config.toml
arch = "vit"
model = "image classifier"
dataset = "simulated grey scan slices of phantoms with and without marks"
train_examples = 245000
image_size = 32
crop_scale_min = 0.8
horizontal_flip = false
targets = ["part", "finding"]
num_classes = [4, 6]
norm = "rmsnorm"
norm_position = "pre"
activation = "quick_gelu"
mlp_ratio = 4
head_dim = 32
fused_qkv = true
bias = "all"
qk_norm = false
layer_scale_init = 0.1
parallel_block = false
inner_norm = false
drop_path = 0.05
patch_size = [4, 4]
conv_stem = false
layers = 6
width = 256
positions = "rope"
pooling = "mean"
loss = "cross_entropy"
init = "kaiming_normal"
residual_init = "none"
optimizer = "soap"
beta2 = 0.95
lr = 0.00082
beta1 = 0.95
shampoo_beta = 0.95
eps = 1e-08
precondition_frequency = 20
max_precond_dim = 1024
one_sided = false
adamw_lr_other_params = 0.0011
l1_shrink = 0.03
steps = 22700
batch_size = 128
epochs = 11.9
lr_schedule = "cosine"
final_lr_fraction = 0.05
warmup_steps = 1130
weight_decay = 0.08
adamw_weight_decay_other_params = 0.01
Rows from block 2, named by matrix and row number. Rows with one number belong to one attention dimension. Each number is 128 + 24 x the weight over its row's rms, rounded and kept within 0 to 255. All counts start at 0. Numbers have three digits each. After the name is the row's rms in percent of the matrix's.
# q: attention query, key and value (stacked) (model.blocks.2.attn.qkv.weight, 768x256, the q third), inputs 52-103
# k: attention query, key and value (stacked) (model.blocks.2.attn.qkv.weight, 768x256, the k third), inputs 52-103
q.76 096:130128127129126129128129126131128128128093086139127128127127127128129131119127127110116128127128127132127128128128129128128125113130135129127087206129128131
k.76 200:129128128126128128128128128129128128128000127124128128128128127130128129133128128128127128126128128129132127128128128127128127127128133124122127129128129143
q.77 014:120124122126131128128104130129113097125148125111128127088134142124128125133128132125142159135126128126150129123121119130162106128088149134144122121128131124
k.77 013:130138113130128129116119125120125116139128147136136144130123139174131113167111122143132107143129130124135128134127103126127119125201102132115131113127132126
q.78 012:111132133124132124144092132131151165133131127121156137125114135123131149114133123141155088169123146115133110141126101157134123132040119128128187118128133121
k.78 011:136140138122127145136137128145116099129128141124126108129128135201129161145106129128124124133128127137117141126126121158094114123152042147135143167133129156
q.79 011:130102131144125125116159143143153154128064129105125173126100118121103119150126142100123132079127237128129126134123144128128134142255142115129172127142129120
k.79 012:080145136133125105127127126131126134128123127106129084130130134137120107149141132149091126164128145143170106123123128120130120137043121112123032131123122112
q.80 163:125127128134129128126128128128255135128129128130128134126127126133129128184127129105182129129129151128131128128130113127126129046127109141128132141128129128
k.80 095:128131130128133127127131127127255129141126125150128136130128129129126104128130127130163121131127114161129125128127129128129130125116137125151136120128128112
q.81 151:133130128127128128129123128128125124126131128144128135126127127124129130130128128218129130129128129125128129127128132128126127128130123132127130130128128131
k.81 164:128128140128128127128128128128127135129203218127128129141127125128128126123129128131127133128128129132124125128128132120127128127128129126109230131128128127
q.82 157:128127128128127129128120128128171127126125130128129128132128129127128129128128129127137126129128126128125127129128128128128129135130027127130128118130128141
k.82 192:149126129128129128125130128128128102130127132118126129150130124129128128000129128045130123141128121126128129130123138129129129129128125128127129124127128128
q.83 045:132127126128128123127133128128182120127111127155128123071128130136127099126131128129127126109127126128130134127123129128130129000127134121134085119125129170
k.83 042:128128131128127125125125128128124127125129118135126128127128125175128127123129128065144127127128128011123133130122121130123130129128128112146131128127128124
q.84 067:126131125132124124124149127128128134128141131128130125118127128125125126131130125128126127129127122128127125130130124129141128165130145132127082129131127128
k.84 070:127129128129128131128124128128128132127086128133127116123128128132129127132124128131128130127129129135130128129128135131124128129124134131133128127129128128
q.85 012:096115130125127138163121131127115134144095127128112121161130153143130131137124146138118129139127090127194132128120100131138106103166154108172126124127127173
k.85 014:133149128125132125129128126125135112127126109024124082128132139127124132103163123128128109148125110129193112124134129148133103138130127134134000162125120124
q.86 008:129106093128138117124124130127145127128154136087127116134129128131129162149152128109228130130128131100088137145114063128128126153134144141131124106125118124
k.86 008:093117141120127133109099124124081115125156094123145130128135123099123128123136126111156130123126159145157106129139072130154137128125086128129105011111128112
q.87 015:133131117125126128148119128139124126121116122117128126119114146089133086143128137124084127131130128112133120110107129134112136126120133159143208074124130139
k.87 021:131137128129128138136147130131126195126109203122128086127115131141127046137137128147128119117128132137255128139129127127131124123140130126120124124128129101
q.88 138:128129128128127128128128126128128126128142075127127129128128128133128163138126131127129128128128117130128129129129127130121122134133106123123129130126130116
k.88 138:117128128130129126130052128128114131133090151100128126135128126126129129131131125132105130128128188126130127128128123109126128125233129127123128119129127130
q.89 185:129128127129129128129132128128129128130067129125129128134130168130129130173128127123128127130128132128132130128128102129127127133126096128129107130128128059
k.89 203:129129127128128127128128128129140100128148120122127127129128130129128129128128128000127093128128130126129127128129107127129127129124126127216054127129128127
q.90 259:128128128128128128129127128128117128129128207128128128130127128111127127122128128128128127128128128133128128128128121129128128145128127131130127121128128128
k.90 210:123140128128128129128116127128128152130174153162128128127128127128128127128128128128127128128128129177130129128128242134128126107158120127121127109128128127
q.91 107:128123129129128131127127128131126128129129116124125127120136124126131137125128128128128128128127127126129128128129131129129127130133127127129130124128125130
k.91 152:126128128128129128129129128127123128128127127123128128128127125126130124160128128172134134128128124122154128128128133127129128080128128128127131128129128128
q.92 056:133132133127131129123123129129127148126132114129127132130127130133128133140133129051136137126131127111131121129127126120131127255245130123130134131129128127
k.92 021:124130120131130125131132131127133151132142137112134119137128125124130130102118126121130133137129150148148130135126156139114119139121123122119125175130133110
q.93 067:133129128127128126130130128128128125128130129133129127131127125127128122136131129105127129128129122128133128128134144126129126125000159130107130122128127130
k.93 122:128130121129127128130127128128128128127064124125124128128125127131129126134128128128130122127128128103134130127129127133127128128128129129127130133128129128
q.94 010:080132109122137140108161108125075128121149136142131140153123138077131165092110126151126172108134104118084121128118123128131130128121110143126149124117129100
k.94 011:144118133131128123127172129139095122128120130193128140131138104128127183104129131150125122124128135081109127110126126123128121128140134111134137127129124170
q.95 017:110112128125131119133162128132116132132125179161126146128152135255128130136129125199170119087128112128127081127121089126153125179139129146181129147139124142
k.95 030:130128134132128132136129127129133133130200125128128124121125127130125124063128131128139133137130128199150126128130127129122128138120128134136000089128134119
q.96 128:127130129129128131127091128128250132127135174130126130115129122128127154000123128024130129128129128128127128127128132129128127130128123129130125139130127129
k.96 092:128129127128129128127129128126125128130127127130128128129127127129129128133129128229128127122128128129112128129128129129127127000126129128128151128128128128
q.97 138:129127128128128128128129129128131127131121127131129128127128128121127255126128128120128128128128132125127127129130129128128127136012125131127113128128128133
k.97 078:127128128128128127128181129127248129126126127127128128065128128130128000127126128255128126124128129124125128129132127129127128125130120126126093129129128133
q.98 243:130129128129129129129128128128000128128000128127128126239128129133129128127128128127128129128128130128127128129128128130129128126127129128127130127128129128
k.98 118:127128127128128128128128129128188129129255127128127129127128125127128060128128128126253127126126128126128128128126128127128129133128127127126037127128129119
q.99 015:174124148128126129114144126128122141130172137121123127149153136123136131155127127125119132117138154151127133128115137123178146120000133119131119136129131148
k.99 025:127129125128128136129138128127129127129255131132127129123124105129128131114127129121122129114128127137136128128128115129127125154126132119133087128123127126
q.100 006:136089138101113116097125127128149181125105144166127126107128160128123202126115152195169118111128098174089135154125188123172163134156113134116128044130135136
k.100 006:135126130116132128106143127131123111183113116131124127088149154109109101131134131104136141151131124151121128128114132138145118095145098115136147137130126183
q.101 008:127065117122117117112133110095115125128132121132115152122129151133135128128115115140116119133150122134132121126099100135130091116114041175117103164122127128
k.101 007:127152123119128128135116127133066146127251116128118169184155139157126155103120132187151107128132130141118153126116130129134100138128127129134088124144144142
q.104 065:127118132124127129128121125131135132136127127148137129129127130122128130123129126125226130115128135130145126128129126130124129000129199130126089130128130127
k.104 165:128128127128129128128124128128207128129128124133121095120128126127128127128128128131000128127128129128129128127128130129128124127133202129121121127129128128
q.105 058:145129119128128129128110127128123123127255126147128123143130129126127129123119126129117128136128129131142127128131136131137141124128123129129114127130128130
k.105 204:128128128128128128129127128128000127128117128127127092128129128129128128130128128119129128128128129123124129127128123128128128134127129130128142128128128127
q.106 219:128128128128127127128132128128128129128127128128128188121128127128129139127128128129129128127128128127126131127128129128128128130129128128128126129128128128
k.106 023:118125125125132129128127127125130121126151128129126141129130128127129121087128128128129128127128128128136126129128133133124127130120128125139122133125128106
q.107 061:129131128130129123128129128128133127126135134122123107120132128129129129131127128129131128132128125048000131126127178127133128127136151117127129125130128126
k.107 079:129129128129129128128129128129130127128255141129128131130128127121129129128127126134080128128128131130128130129128130131128128128127128129130121128128128128
q.108 019:136108130127125129115116125129112121134126134083114110241154135125121122136120131131137126140129130138132134120128132129132120105107122119148126149129124132
k.108 013:146131131125125129134125127126114132129000128146127147176128129127125103133131121176097122117132128123109134120118130127131135138210137127118128128127132134
q.112 217:151128127127128132127170128129168129127128129129129128126128127072127129120128128128000128128128129164128128128128182128129127128128125129127128125128128120
k.112 212:128128128128128127128128128128000128128129128128128128129128128128128074128128129126129128128129128130128128128128126128129128142128128128131241128127128130
q.113 234:129129127128128128127124128128129128127065021129128129128128129131128133094129128112128128129129128130123128128131127128128128127128128128128128129128129170
k.113 130:128129128128128127129125128128116127128135131128127127128129127127128128127126127025000125128128127133127130128129127129128128235128127126128128128128128127
q.114 138:130128126127128128128099128128138128129000128124126127141127127129128129130128127128126127130128119124163128128133130123127123129129126128127128123127128144
k.114 057:128128127128128128129127128125144128129255129127129128134129128125128128128130128128129127124127130135128128129129126127128126131145129128128120128128129127
q.115 016:132095130128135130115165127131135125123255150140128161195129119158116121103127134148151125051128133140117131103139126121129123128118128123137132107127125108
k.115 013:124121137137128128129124127120120132143150115123131158131133136137130130102127124117114123137132142117132133127124133128123126000154128136119134124108133178
q.116 009:129118124124150128160129131125122070125111176167131123130149120153121077122115123006151129129122110122148119130125121128104117060095128028137093163128127112
k.116 005:130134120127128129127103129123137128143032102159130081102117103128128044145128134161180122132120143104146124140081102137116134120081090076122188183128123141
q.117 008:081140131149128123116116125126106126086115109086171148063128128146127128108145124129149133128132127150101122128130124137127113129135225149120232197128116140
k.117 005:122125112119129138149113130136080114127105117141125133124132144107123127061119141255088124134125119171102115132142130134134116129120118119119124144135153124
q.118 007:144126093130130133109113129120135128135114130111115144115128125134139122144132126127224128120126151105122114136118126126115111103127165128132133139128134125
k.118 005:125122126133127126144165129121101114123176139067129132191132115134126155092133120161181127098137133120197121128132129129128140125118184125122129097125114168
q.119 009:094123123122129128127129130116156127113138166100124164105134130132133159218144141132145123128120162129239150126145101141120143139131134094117113127127135112
k.119 006:143136135142121124114114124134125126119135177113133178135131133106140160133128127128177139089118146142126142128128148137119119175099173094125161157123109017
q.120 173:126128127128127129126129128127135129127000161128127129208128127130128174000128128117126129128128128128122128127127090122124129147124128130127112128127129130
k.120 191:128127131128128128128127128128127129128120125130128128127128131128128129128128128127130128128129128134124127128128127128128128047130127129124127128128128237
q.121 292:128130128128128127128128128128129128128255129128128128126128124130128068180127128129136128128128126126128129128128128129128129037126128128129129127128128129
k.121 267:128127127128128127128129128128196123128128131127128127121128133143128130130128128255148128131128127255101128128127134128128128128146128128127110119129128129
q.122 147:128127128128128128127095128128129128128128128131128116117127126127128128128128128125128128126128128127128131128135129128126130087129128128129129129128128128
k.122 086:128125126128128129128124129128255128129134130127128128130131129128128127128128128128128128126126130125126127129124129128128129232126138127145125128128128130
q.123 056:123129126126128125127255127132126128122128133123127135149125130127127206172125131000126128128131127129126131128125133128125124131128127128129121132128128142
k.123 020:128127130126125128125121127127070139129132164138123128131128108122128000130128125130120123127130128129128125128126149127126128144125125113118126126128129128
q.124 016:127128132123125128127128127132141134146104131112127109143123157122128130149139133142141141134124127131124120128130122128134126141096120127123118095125122129
k.124 036:126135130132133128127128128129123124133128123119130121125129122127130124136131130126132130124129130128125125132130132141125130102130128128129127134126132125
q.128 157:129128130125129128128123130125000128130126127127128127128130136129127129129130128131106125125128128128128128133129138127130128131087155129124131125129127126
k.128 151:123127127129128129129126128133128128129128120134128128128121128159132066122132127062126130127131131181129127128129127127125128112126125128132255128127128128
q.129 071:121129120138131130131129130129133133128086148126128128146134147133128130129125127127126125126128131135130138128128127131128127105140128125138128135129128124
k.129 112:129126132128128129126123126128033131128078255130128129125125124132126128133128128127154126128128127123129128129128128128136131145129160125151132126128129137
q.130 014:132104118132117139124130128136146127127128140122125124098131142114117129125148115000151137135127145145130118126124131127132112140147144118139087162135122136
k.130 015:118120119117129128136139127130120165128137149138104096130117155108131122078123148108121118137113076130117124119132122126137128161109166124123202136127112171
q.131 024:122121124128124145156121130124138135115127125126136129255135128112126142129133135074101128135126130151130127143129101125117125000135133148117121130129122096
k.131 020:124120123126132121128163127129130112129106116123140124234129123136126129127133138000131128136127138122095125123129180124131128121153120131126129126126120130
q.132 014:122139138142123116136121138118122118128129096129136109102126110140121128126127127110127124136133150141249122134124130131135109126134158139126129146132136116
k.132 022:119166134128128115129138128128255140128116132130124133108126128128130138129124127122155148135128126137133129128129133127122123129130130128135185126132134126
q.133 014:127133132124123122128138128141255112120041130151127146146153121104127140134131132130124125164135126130135115123115138113128124154145129131162140111128113135
k.133 011:125111157125130143131101128128126139080134109157134128128125148121128079117145128184140128149127139086122136126128129115132131114170159123122107125130122128
q.135 006:135156124139121129114142128108113162124095161040117129148133130128139144135116138134241125121126158130129175125126117150124132108177128133108062115113142125
k.135 006:107155145109135112156107127126150126098133208100127103142088104131127079099123142109121125074123127155136091125121123131129114092211133187125129150129126104
q.136 201:120128129127127128128133128126130129128000129131133128196125128127125127147128128137128129129128132128114129125128130125126126202129130148112129130127132128
k.136 097:127128130129130130131087128133123127127134127127128137133128138119125128128129129128113132128128128134129121127130114128127125026127136104131128130126129123
q.137 130:127126128129128123127128129127032128128138130130128128129129103128128128140129127114120128124127127136133130130128122130126128161131126130119124223127129129
k.137 042:127127126130134128132133128129201122126169116128129126129127127144129000123127127142215127130128148134126124128129063121124130120038130128123131129129128130
q.138 011:128128132125129122136136132132094117105060118172117136131130015123128131101152122130118120133126122157094125118123132127129100118127130108165130173108112137
k.138 012:127141135135128147124137125125136117128142146101131125125133137093108121196127127128083105138123118156189132116148128124133131222122127129138136102139128047
q.139 087:127129123128128128135127125134000128128129119132126128128128127128127128128126126143129128128129132126134127125128126129127129140128128131132130122128131128
k.139 030:131138127126129129122114128121116131128129122053124129127125134121139130127126131131074126114130129134132132128128126128128126255125137127126158105130130128
q.140 137:128129128128129127127127128130130129128129126127128126120129121128124125134127128128131126130128122146126128128130130129129129212135127130161255120128126161
k.140 167:127128127127128128128128128128143129126255120128128132122128125113128128124129127130180124128128127129128128128128121128128128255122128129128121124128128128
q.141 007:121125130132117123128130112131132132136051190118147134122173127143128104149132126116128130091138132240133131149102152136134109144101147184148138109128128129
k.141 007:116142091119126116103176128126135131135112139119128034121134137140130128075126147119127128125118131105124113125106119128135137117114083124157155109126128113
q.142 026:124129130128127099124132134126108126133024134131135130130136129126123120103133131141000136102126140120129123127121125128115136124128125131130123118127135030
k.142 023:131108126127133130129123127127115123138184129129116130135122116130122124130124126131023136135126128087131117125126072128145126122125128128125134156129128157
q.143 008:129128144113137101141147126158136088145160132114128204160128125129128094123139120170127129120130115118117078123124139111128127112072131131170101114134071081
k.143 008:097111125122136109127124127139127127136141109145137006110137123132126127193143128119083114165122139147187124115130132124133123137112136126120255094122131123
q.144 102:134128138134126127127186128133014117128138130124131131135128131135128161130128126122128128127128130080136130129127135127126128255133129122130127128129129179
k.144 166:130131127127129129128102128127125131128111139128133127126129129123128135127126127166130128126128129194129132130128125134128125209127131128129139103128128255
q.145 120:127122127128126129130130127128148125125125128128124130137126128088126125131128128128124130128128128131130125128128128128127128127168132124130061130128128131
k.145 162:128128124128129128128117128128130129129121110128130130136128127129127158103129127126023131128128128132159128128128127128129128125129078129128126128129129000
q.146 018:132131131128128124130134129135147131126000128138129111255126131127131116154121132255112128127126128129112128128124128105118130127147117128209167107135121080
k.146 018:130135133130126128128117128127129157102071151149190131105106129167128137123114122112122141112133130184155134110127139126122129148140143117119195127124131092
q.147 013:108087119135128128127069136143147130141128134158130126165127123131126132122131129171090125106125107143113124131134128138095160158126133129140099103129132119
k.147 015:140132123128128129126127138133179103122132159132129068133127130131140128134118125127052126115128144142133128121129165133128132120133166130136139107127129145
q.148 017:116130131128124127137038126136206129110116131208124140129120116135130132123136112085159119128134137111124125119126128124146124135143144124133127137114127118
k.148 035:126128130128127129129135128126122129128130082131125121134129126134128126129128116128110121134129122140139109130126132124130139122132129131134000129128129138
q.149 070:127127128129130128127128128128126125132128108116128135125133133126126127135126126128135130125129128127117133126127118125132128127126128129129128134127128255
k.149 028:129127130129131117129138127139120124128124128128119137128127151120133127136116128255255134125132127190128115124133127127120133123128125121133110132124130128
q.150 009:119134142132106140128170101113113138130107157115129145096112097134122128155107113134117126115130120145181150148111108115124128115122139131132118127128160133
k.150 008:113133164134133112131139128176164120112132120138136106150128117143135105097181133115108143145122099148128094135132098109128142110127194134120131127123127122
q.151 009:118132110138126110115136132137110129130126112153132120131131124127130105124126142105118137124127151135111137111139131149125126100207098133119149120126098121
k.151 007:136144030110132128127153130133121149122108131135113130108132142104126060182130133096109128083128116143126163167133126157167096132144189114123143125126138132
q.152 117:126128129128128125128128129129100128128079129128130131109128129128121151131130128132127127128126125192118123129132129126130135128128132128138128132128128129
k.152 256:128124127129128128128133128127095125130129128137127128124127121128128128143128129127150127129128128165131130128127122126128128072129128129128255131129128191
q.153 043:125123128130126128128126126123132130129131053148128112049128104139125132134130125122130125129127129031134128128119147116129129127140128127129129124127123155
k.153 060:127122128128125129127127129132122127131129081127127129130128129124125129132128131127136128131125121129130141128129120128130130000138119132129126134128129121
q.154 011:139132139125129124139129126129152162129149131152128136039128105105115168125127127151131134123131137124079132142117255125127124088121096094133034146132126143
k.154 014:136132131128125120109134125128141125133137135117127161122120128096127120128140128079128128126129128212181129128128127131112114214125117132122128165128118130
q.155 019:136116129130124147130132134118130128119141122065130139128132137021128003122155124118142130128127126136110126128119128152109129113131139099116135137116125124
k.155 030:131140123130128124129139127129118128119151128129128127147128120134129114127121128115058126133126126119128130128136186160118127131119135129127132124130131123
q.156 072:133132129127129129128117129116131133137129126126128127126125126122129130127129127122125128126128126006126128128128126126130127116130128132128126161128124129
k.156 057:128125128130128127128132129128175128127122133129127144133128129127126127128129129141151126126127127128127129125129126130128128000121119128123127132129129126
q.157 009:127096153121131128130114121129143134094182125135152123143139114138130124120120107197127136123123142174132137149138135139131128066129134098153132127138139119
k.157 008:128128140132125128119197129132136158134072046124112138163123150084124132127126124129107128125135140126155136134128158123124132138099127121147048121120114102
q.158 181:128129130128129128129127128128047128127029127117129208144129121107127128127128128130121127133128128129126128128128128128128128129111129128143134181129128128
k.158 131:131129127128128128128101128127000131130007162110126128255130128131128127128131128047000128128128127255131127129128130128127127128128128127130128131129128226
q.159 006:129116148135105165157120128133125120133136101132162145176129115107124126151125115088105144124158123093148138142134116144131146170129113126117089130089148110
k.159 007:131130131120163143147126128107125105129148129128119034112129117129128131131153127152128126121122147062121092128141140120137163128119122129160119146125121149
q.160 203:128126128128129128131125129127255127128128129126128121130128127129129255128128126129129126127128126130128129128128138131128135128128137129128034118127128039
k.160 187:128128128128128129128127128128000127129156132128128129128128128128128127124127128255129128128128127149127128125127128128128128125127128129128139127128128128
q.161 294:127128127128128128128128128128103127128170210128126128131127129125128128155129128124127127128128127128125130129128128129128128231019128128129118131127127025
k.161 049:129126124128129128130129131129205121130000135131127118131131135128133130219127128119120114128127127132123129126129126128128128125134180136135114116129128127
q.162 043:128124122128128127133098128129074123129082136131128129128120126130128143130126130221104127131130120122128131126133131128119127138131130126129126135129127000
k.162 053:128126129128127127129135128128128138125128128122131128127128130128128128131127128134129130129128131127130128124128132128127129125065130129125096127128128127
q.163 011:122128113118134138129095124139078129128130075129123128118127129099136120107130116143132129128128133120114148137115123127133124152123000074128155045123130099
k.163 005:129143124130140128111134127131137154129107124122115115167132093161132127101143128105090113126115145092078148138127243095134123098094225143131136148132121131
q.164 134:128127128128126128126130128131248127128255124125127130133128127125126131127127128095000128130127127133132129128128125127129129137116136128134129115130127102
k.164 078:130133128128128128128126128129092128127126129122130129118128133139129000122126128130255130131129128129126128127128126127127126128128126123127129129128128131
q.165 012:112100133132128121141135141130194189116149099103131128206140096136128180137131128136114115105130126090124106121128154126123132168135126147147072153130119228
k.165 019:126118129125127130129126129128136128128116134127133121161127140135132123133130134123094119129129131116129129128124124129128126128147136135125137122139128255
q.166 006:157138123123114120125130118138152145115141255132132126127124139105137088133144127111136132127127153129119120100123100119139116138102127113138041095128120113
k.166 005:137137130113137139128104122127155080152144006103138100096140120134120109150153127135171128167129114102118128134106175129141119131140103128132135130112104134
q.167 007:123125126128124129208126128143135072139133092126139130114127133123125121137127134162144151136126123132137135123126126120138126192145054158134119128143130125
k.167 006:115130138119133128132060125122123111128113088124162136120126096139125126144145126128155086131129143107170105131136192115144192126127065058132180121122117163
q.168 143:127129128128126129129128127130183128129096137130128125178128128128128128126127125134127127126128127129126126130127124129128128058113127128128036090128129128
k.168 457:128129127128128128128130128128128128128072126128128181129128128102129165128128128093128128128128128065128128128128146128128128071114147128128139128128128129
q.169 082:124130129126130128128127126128121127126118133116127121134129120130128123132128126134255128128129127130128136127132134128128131118127125128127129127127126128
k.169 096:128129126125129129128129128128128129124131152126128128124129129133129127124125128255160125125128130137136125128128133130128125134131128121128123085128132128
q.170 039:127126130130129128126122130124198123130134123123117123138133120041126118133127128121109127115133130118127130125127124123126131133128137154118135134127125115
k.170 023:122130131132125127137125129130139132128128113134127146000128133060127124128125129125110125127129128125116129128120137129122131127123126132129096160126131127
q.171 053:131128132128128130121133128132124126124048130118131127123128114124132125123127127124127118128130119114128129125129130127130132122128124128128139128127128132
k.171 034:126117127127128128124116129129151125132000133125128094122129128124125126143130128132127126134129140131115126126122137122122125132120143132134160128126118128
q.172 008:123127172126131132122159127140159133137093105080119134142133122052128142124191129140170114126096135106096148121160042127129119128135093118089137116109104131
k.172 007:139104096128129127129126128129122129132132143140139127112128130182136121104130129188000119136127164108119101127124117106113121123019134126134125117122130087
q.173 068:128129119127128126131125128127130129126059129125128123128129170127128131130128128100255127127128130204196127128128125129122122127127130128128129126128127076
k.173 140:127129128128128128128128128128081128128128128128129126132128129126127128128129128129123128127128128127159130128128127127128128093104154134128129131128128127
q.174 006:145135133132126120128111127125129098131068156116111041139138205121141106128134117134159123121141133120114112125119127101141134096124128114124162116127128102
k.174 005:177130108139123145120178132129135152116104159174110146100128125079136118076102129131138120128126132128169133118130095132193107154177087088108141057128130097
q.176 048:127140129127128126129145127128128128128010129115124126144130125105128236126126126127119129129128131123134123132125127131123119121106139129127169124127121101
k.176 080:127130130128127128128127128128000146127127126128128131127128128126129130144129128122127128125129127129136128128130127128127128025130129131128130128128128129
q.177 161:128128128129128128129128128128255128127124127123131129127128128127128190128128128111154128128128128128129128128128127128129129129138125129128106126128127136
k.177 090:126128128128128129130129128128127128128123129126128128128128123130128255112123127128119128131126126123109129128130118128127128124128128121128255127128129083
q.178 040:130127130129128132128131129126255122142130123115127127133129124127128140125123128000130122123128134188127137130131120128123128135123127108124085128128130128
k.178 026:129124135127129125130132128131134141129125129139131128128133127112127122134128129075128128132128129114138130127126127124123130136133128123128129137132127111
q.179 009:165145128123125130123115131135099146137000137147119110150130104126141105125125123169124129125121133150130092132126140135137137074245129120124177089124135140
k.179 013:128127128132128130133110127127131129130125124119127126125131129151127122123127129137120128129128093122129123129131140124131126123212105125133177128126125000
q.180 038:127125125125128126131177125126126127127000118148128132137128120113132176123133126128062128132128150121123130135125130128132128133000127084140148129130114125
k.180 058:132129126128128125126128128129130136128131127122128123133130141126128210128130129132126128132127128119114129134128128128126126127149126129125121129128128126
q.181 008:122124124138119159102154132127067163155141136125121153094120177196128127089108123130027136089128102123127103125121143126121164168112110128158132125132142124
k.181 007:142146139142132142127124131123076177123136000064136130108133117120130112124118130124219126066128125132232137129130159121127143125128146130142089084129126149
q.184 054:134131129126125122128129129131157126128126118105126113130130119124129111127127137132123133125127120142127131128131126129137127133103096125114128124131127117
k.184 066:126128127125130126133128128129016128126127040124126129127128127137129127039132130129125129129128127129129128127128129130128122142123107126130125110128127130
q.185 106:127127129129128128128128129130128127128255128134129129126126128129128073126128133170130129124128132126118129128128131131126129208127126128129125128126128134
k.185 135:128129128128128127128130128127128129128129127126128129127128125014128129130128128124100127129128129127129126128127127128127128135132089129128129128128128126
q.186 029:128129130124132133125135128126128090135018119133129128124128131114127129123136132132147128128128123120135124123131121121124128124125127109123189133129121127
k.186 047:130128132128128128128126128127135128129131150129126137128129128174126124120129125255126128126128131129125130129125150126129142137142124124119127127128129127
q.187 066:133128128127131130132114129126127126129158136127129125058128130125129133133129126255255126128128123130124129122127129128128131130153131128128147135128127054
k.187 043:129134129128128127128123127128128134128126102126133121127129134127128126182128128037121120131130130127130129127128130129129128127114170127127126130128130129
q.188 008:113128106125122145150133128133105146140073113148129122066123122169171121137127132133115126120131038120096111139112144141097121137143121124120232126129129116
k.188 007:116113122130131167131110128102122131133126173076128091083131086160125128124144130128128104160127130109153130108116104109117127242129115099143124093119129098
q.189 174:128128124128128127128124128129249129129178131129127128027131128128129122128128128128049128128127128128133127127127150130127125126115128128128128128128128104
k.189 184:130130128128128128128131128128102129126236128061129127128128129129128097127126128141255128129128128127176128126129130130128128128128126125128018128128127129
q.190 013:154128147128142133140130133120126115132131139162122133078132142118128142130162127134222129140125134115105165128128153126139133165153130153129139134128118117
k.190 015:124133102131130125128128130120142131127130106157125131033124128129121122123127129119117124124126136116160119128125124134132128123130121121124130085128146016
q.191 007:125158114098106154161164127182139128108116135154127132109118111143127113103148123184179128137105151097101187121151087135151102126128129125087128122127108086
k.191 007:124165141135133126127130135153094113146093104206127166120130127129114148124131128127105126147116125130110129119126126125129107130127133121145120121128122072
q.192 075:129128127127128130132255128128122128122100134123124000127164122124129129128121128127086124127128127169140129127132130127129129136126124126128128131134129128
k.192 071:127130129128128127130127128128255128128134083130128134125125124124125131132127128133156128126127130141138122128128124128127118133127134127133122132129128043
q.193 125:132129126127128128128129127128172128128128153128128128105128127141128126139130128117126130128128127128079129126129129128129128255128128127122125125127129129
k.193 145:127128128128128128129156128128128128128163213118128126097128128133128128128128128106128128127128127128128127128128041129128128255133049127132130128128126129
q.194 181:128127129128128129128138128132076128128133128153128130129128127177128118136127128131128127133128127127129128127128128128128128255135128128129134130127128119
k.194 146:128128128128128128128127128133128127128125127169129129130128128174128126250128128127128128128128127130129129128128128128128128137118128126128142128128129000
q.195 054:128129125126127134124116128129255124124155128133125130175128129131127141127128132150126126128126130139126136124132125125129129255171122121129126123132129126
k.195 088:128128128128130128128130128127161128128128128128129126128128128128128127130130128172131131129128127135127128128129128127128128129255128126126128126129131141
q.196 012:126161120119126121131123121134141129114105031117123133110125125057129132131132101114111121131129131116116103134128058129125119125146084114216110069126123125
k.196 008:134139139144127123161132121128163138128108105135123110091118127122119217173113128085146136122128104127076151139140141132122148158219133129127083141121128028
q.197 017:131111134139121122140163128128133121113129181135125129132130131141138131088106125139123110126135124129123143128160089097127140070133082171114255139127129123
k.197 015:130116126102129131118123129125136128127123130168128143126129130152129113131125128122171114130123128129135134128132136127131125147126128140118229093126134117
q.198 007:126108135136124126129137139185125117130140130133122128137125089129132147096125134090125143103134132124142130139147129118126143104122120052131188135127142098
k.198 005:119121090122131128131141128130111172098139127139147126086155085225140002100146136195126109120129150133121115089123142138111132141114138165129137140113127107
q.199 010:140119121134134129118152130135145139094158117090155115110128164127144147186112124135093148082128197148128150139107122129125118126111143113121093126127144127
k.199 008:116129111114123122116126125124158134128117126129128120059129123102112147096137129140119138116126145114106128128127154136128107122255063159128121130128121135
q.200 144:129127126126129129128128128129097127129095124125128128131129129113128130128125127127128126125128128132129126126128076130128128126051130138123255135128129075
k.200 221:130128128128128128128128128128051112129070133127128129128128128124128131023127128129127126128128128135134128128129096128128130103128130129130142145126129127